Rows from block 8 of the image encoder of a small model that answers yes/no questions on an image's attributes, named by matrix and row number. Rows with one number belong to one neuron. Each number is 500 + 25 x the weight over its row's rms, rounded and kept within 0 to 999. All counts start at 0. Numbers have three digits each. After the name is the row's rms in percent of the matrix's.
Before each neuron's rows are labels from the 100 images, of 14976, where the neuron reaches its highest value: "strongest on" is what is common among them. Only what is clearly more common there than usual is listed. The data: abstract colour fields from 500 small random pattern networks. In brackets: how many of the 100.
# fc1: MLP up (encoder.blocks.8.mlp.fc1.weight, 576x192), inputs 96-191
# fc2: MLP down (encoder.blocks.8.mlp.fc2.weight, 192x576, transposed), outputs 96-191

strongest on: smooth (77); mostly blue (48)
fc1.308 136:524517475492486496487537524529519477485526514502490429502500499492536518522497512532438526503508483498526478523500500520473515493478477487552501522472496533471486486500501542520539564516504487526506480526525538512541468482483501491453478513505548505499499541528524497521533473477538460478
fc2.308 149:494474521441508441536525499490482521475543464486514506462472509463492471479520459518512499526540518487513493495505543479488510514461465471512486529470483468497493489492523538483514481443513503503485455530503560541488488512513523500506509498501472510519474514509473513500516451468532554467

strongest on: smooth (98); mostly blue (47)
fc1.51 089:507481541504477507507497462520468501496543508486495477489534495506527510522443509501489495500493478461503488513516516492494492500451481511538477459495519544531516515510520548479506434521514521514465516491468500458473504498482521491520461524544534529563505499540486459512536525477501484477
fc2.51 087:530524486502529546511527467464519485532463512480584484526536537473530504483472552514493500482508519525469487451503472488521505500527529471496463525506466501477512535492529479533522493490514520496544487474537521500507471517497504469467450512517484509497519500510426449481512473520515500504

strongest on: bright (62); smooth (43); fine detail (37)
fc1.267 039:486521457475547529469527513432508510473522497487477515519488499513494510536462427478490532484515508485487498492539544506502461461506528513512471508481485454503547501492459525506514529513504508504520530497492473507537526529487503491494512475472471481503534500502482507495507541493472487507
fc2.267 039:496519503492572481540530490542474468531521491512498542497534568455504491500499498527488448481496517509466516500478529496477510532493512470505537532494488481501514488504520505495510510459508517514495491542536470528486451471449519488484512480507495476487533488496520523495496511502502479475

strongest on: fine detail (100)
fc1.142 027:495524497537546455502478501495466498523527484511452472509494492533489454511549478485497489513480541520536524502542479465488463508474500501476492489508512511539554513549523506469549515528530498523535443477482496504507490526496520495466569506492455499453484539533509535477475471473515524506
fc2.142 029:534480500536488492498495523536513475494474478522484488535514469522502469479530502530503506461449516487509508500482505469587506501509442497528494487534548499462517497487458493549514480467496480506479466515468518492528562481490467527493515522488505466479489493523477470492436476492475519492

strongest on: fine detail (96)
fc1.212 051:522488459514523513495500523533490473482500481526525496483486488506503498521489465450433472531480497450488506524489523510478569523448462494477507467501533515481506512525507536508490500501508477460538471506540459509516507518465470524495483489485474513487464536532499509519460532549473512476
fc2.212 056:475531481507543484453501510528511498480506524506465477506486494517507511499543535520503461495465488501505457512493465510534512539488465482508503513518461482455529566504504472482495520475506493542485510550482478502521497476489432540478514469487491491479516474495499503481484455473501519483

strongest on: fine detail (96)
fc1.231 062:541483437484532520455454486540497482499487504539496467462487526517497529532521496505532493487530512491470491479473512477536529514542548493500464519467528468504478489523479547488470529513481483511491461500491509538496487455439458495488495507503522507499469497503514565494506512494537529478
fc2.231 065:486512450462494506513493492503450508515519550558480486503556521502532528518472508531504517508493454479423496527474502455525467509483480510509501466511509507526549488511506525524516508490494528488544477461530477498466483503504505522526522505487484498511526484494509542503493511513485531490

strongest on: smooth (49)
fc1.271 072:486466511533501501511520483531529524524525492511476529473509497488512475497498511528524516458485482498482539533507509518520494462464567487468513519499503488502479511504534496500516484499512493482460494482490515490495478511490546522518486517480522462481525480485497518481538487523483495531
fc2.271 071:482514490528478510490491510505482519495474463485460523494506503538516461532494505466501489525537479444453489517501466515501522493513546521481483541464484533483502482498497554524507479520510525507456472517527483496500510523538538504510517486467508506498503518509505508522479550478498465552

strongest on: fine detail (100)
fc1.409 020:500475475510481500535514508482519479541492534491495455436515515521574471518541511504556499487503502501479500518515483474510463489486538508485520463483492478559502502526463505467567469448521482454508487481518505500510467480526499476509495499528519530553514492548493512511514500503524485527
fc2.409 022:474475497432499515503470483562568472479483495516488492510536530482425491479543487476489492469496516458482498487485514486508481459509500496518484462498473484496490512548448485525507509514500518501502528522508478515490491526479504486510469463495513544481546482521554495506514471515496515503

strongest on: fine detail (100)
fc1.367 087:526570492504491470549514489575468487471491503556477513507458509510477508508508510579546511466509560540487493492506505520458497479485505487519517490480519483532504537509509478499491496517482487494501536530516533494483489506539526513476496518547530507529494535525515486474484485465489487502
fc2.367 080:513531519518526488507518532513471493490509486489513513463484535483498494491477490533457433482543489519473493463456494557477480467500468480515500474480489488492479470544517566483494531510476516474498481506507485456519526491484507461514497513475527525499510552546540526470552522521476486524

strongest on: smooth (60); mostly blue (44); fine detail (40)
fc1.404 136:519458538510556512514500454510514515510511533527547499513465501534488490484488508505490525497505463526462484497479492481566506496472498530524491540479492493430503455489502532495482545490531503499501535468505484497481512518505473502496493550513525535488531490479479541481524492518513494564
fc2.404 139:495466519532545467509472503487488512478543523517462521513493531506460504482495484491521506474513469500456493520505489486505474474550483442488492474489494505482493534500500507497529504497484492506530560522485476524510530534503525469493522501531511516501513515517492502486484538499504479464

strongest on: fine detail (100)
fc1.536 092:506471505518479475467526560489469488444504482542528500454530490498478503457512487506468508505498497496471476448490506518499531504515459507519492461502494480523539529532476489473502484517500471490464501503557518495498511541499493530519512506484496467463465472531490506525503515476526476479
fc2.536 098:516480527537553492480497499470495497449487534483481496531526555471506500516484500470506463518482493530492480499496552526484507480458469505493512475474462505502500509550572455478493498502513514488491489489476552518546490500518511470496502517477497480504462501516510511478489463515442511515

strongest on: fine detail (99)
fc1.215 008:503494483463478548466545517461510463480525507496537540502468479459476555523497509494446449498477520514510525519483472512507537498495524523490478526507501497503501513533488461499531549501539501521481523528503515484475452493455517500511479500503495483509500510490497465489455464531480531498
fc2.215 012:531480446487519479455492441499485502526490485515510483483475477535478501509484445532519513489468513530510497470482482519539492480484529444468463506517493528500488535432517532469500490545494442477509482481505508487503516460513483494472508497522530492494465486555433458495494537498502511499

strongest on: fine detail (100)
fc1.437 012:500513455508517541497510511536516534491521496522514467470524508501564461518448492528490539493500502461545511490497505484508456489522501479495518540475484483494511499530504506480490536523526515519517472473481551458536506478463498519525485495521544492541472476484504483488490488497488458489
fc2.437 016:451479493531499486512474534517461502476541529541516530464487492507493477506498515515474517512476507501461526518510447494505467499529477516488529519499507480504490515565485479520518538498497524452463513499532513476543516519496477520503470491528500517498459486506526540469473490492472520538

strongest on: smooth (66); mostly blue (34)
fc1.16 133:484520448525514506543502541480506486485540509502515455492534571531520525476483500496520521469499533500493518492504500491521481481478511525485505497497500513550517498483493547508549451523513502483485497523479474520498499573516503510458462469488505517485546525517467526532502552502514472463
fc2.16 120:469514526478535511501507478484454509539474500549483482472493494506471559501491476520473478503464479518509506513481501564520497528469527512492522487499485509474528495460498548522523517477473557512479489505487521528483493527504471484507511499550514471464456485473462512489491531528531529500

strongest on: smooth (76); mostly blue (33)
fc1.530 070:500474508494478457507492534529504447501510517515492444518481492497520501508488553476513508487523496537510515507518544469433500501476489502524489537532490549476511493533506470482536531483493539524479474489508509533480517528533511495449482528495512487461525485513432504526485518471493509452
fc2.530 070:490496481494497508494491465406508505514478465478524499492464507493475474501489494549493519512478493474486537506506537509521507520503487509500496519522507533510524458514518509535496490497505590513496494496479534497438507475496529516532501510516499500513459492504495531482490493510506542520

strongest on: smooth (100); mostly blue (45); mostly green (35)
fc1.310 137:475529478484478549491522489483505497550488517489515501497522494545531501444500473491491495520517477472507509485489529546515498501452514500504478511490494521494499525537477513493481542556507513504524517556452518489509505501498496497517496497512474528502438443527488493502454495513536495471
fc2.310 158:534518513494483546517499491518553502494486528469516496531493516486538452487461497516527483499511462525489512488519494490526518525490494434529447498523508480527488549506496506523491458495465486502498511453502509478450495543488511528475501497539511492495512443527451525471515462527466496521

strongest on: smooth (92); mostly green (38); mostly blue (32)
fc1.284 171:534460474542533522511494506533537471486498502455524465546519490464494500525530528496502493458467491521528520483516499518501484471506466522494504477521533524533527506501520512503518514444475513440464485495488471475516556501501513464523491493459537497510438511494473446441515515503482473444
fc2.284 166:461547520496460491548473541530473497510499501487498543535497470513573446507523470512500474507468537498485510490573505557513523506473527504539504499495532500510509549468478496483518526481504541475486479510494479475516490491465457514525499453487477482530489513525534495507538481461454429487

strongest on: fine detail (65); dark (35)
fc1.11 166:559491478472470496499569488494506509482477523491476469475491487511563486444482484484514508481489543507557501519492509524489433500509484504502477521442505515503446446509495505551511508524503521509550512461480531506504494537482479510516549525448529488466506466500492483432494504482499475498
fc2.11 153:473489484522501503489468509521492456465478478500522528505490462484509500482477515499465498528502511510520508522507474477511505528501482505493472510490473514484485495486466524526531520539533474454500523504513504483471496480502509506485509476517508496474492542507491508598475503506524519505

strongest on: smooth (97); mostly blue (67)
fc1.350 112:517494539465544492493523537501534463495485462472483493530468524536491527511484515461477507494497497506473537480526524556470501489505478557522483493456458530491475469503482538467509514478508502480476472503470483540490501499505466480471481553519513509527581541498478506513466516509529520508
fc2.350 116:530541463510483488483535484526551515536499527496507499511462494487513499487531518516513478515505512489514456461517512480503494478529521472448457483513480516526500477520523521440538450519475535489529459509509500531462515543515509546473519495489506542504480487483519537448491483497482500511

strongest on: fine detail (88)
fc1.491 145:496447481512497506480483493463509511445506527508523543445483515561499511500479491485469502516538473491497517528493462508523503442492467529524463499489500487496489499514502512522516538531459498511522516491474481513515505474520503491488504523517482488513499470451510479445520537465507542506
fc2.491 149:500470496538488502522494501497510515503533533510503503499470534481514520538553487463488463475472463549488506499472451476535486489461487519536557481502497516484507464477482519509516489471537463505487498510511513525460493448530530526545470547497492494517497486520498508481550496495506513482

strongest on: dark (95); smooth (43)
fc1.204 151:489469487476499519516512545535476524472503524513477484525446492520533486522526512465531499485466483514468511546512501434505505455515506487492489528459498491482504509513497499524488508496506444499539471514538530501505495531513530440495496552499476504519504510447530473471504472495514440462
fc2.204 152:509523504521488505489551489532545503523491555469503508505480483467547487500457515464462552490495519517488507551487512456501459487484533477483504510562474506529492482495548474507497506504501463486495508451469458525468503500463515522545518448516491499464520486522467520493499484491536498481

strongest on: fine detail (100)
fc1.149 126:519448472501525519503525510491489524525501524471463478529507503507488487488464518504429515537496493504475496493498534515528543505473527529532508530557502511473500542507522496436513484466493504506487486549496512520524485487503549540501483492478527481486496460479510530531511485487510477512
fc2.149 127:543511478488482486471511494479509473485511429529499511466517490500498491501558495507487533540492513483482519486505523534529506491469501500468534506535502490491492422475496527508509498502524519478497469459536488498517507468483497483480476504488506528538527507498493473526502547463504498480

strongest on: fine detail (97)
fc1.70 083:530516503482479513523522493446526505464509478529474474524494470514489466519499575539476499492476494488508527511512524524479503505525554475525482494522518495514499528529482481492509477500489523449513511507505485486471492504544521445505516517524458488490484500520542509493484463507515468441
fc2.70 090:473516482488465494466460528513491487524442482522455559500490496537506484513530507471473476568515513476481564492515519509466501484503514510536523529486550495503532472478467490538518511549510482478505531513440530498489540505483485503477503512489493510527463497481478514474511469491503478469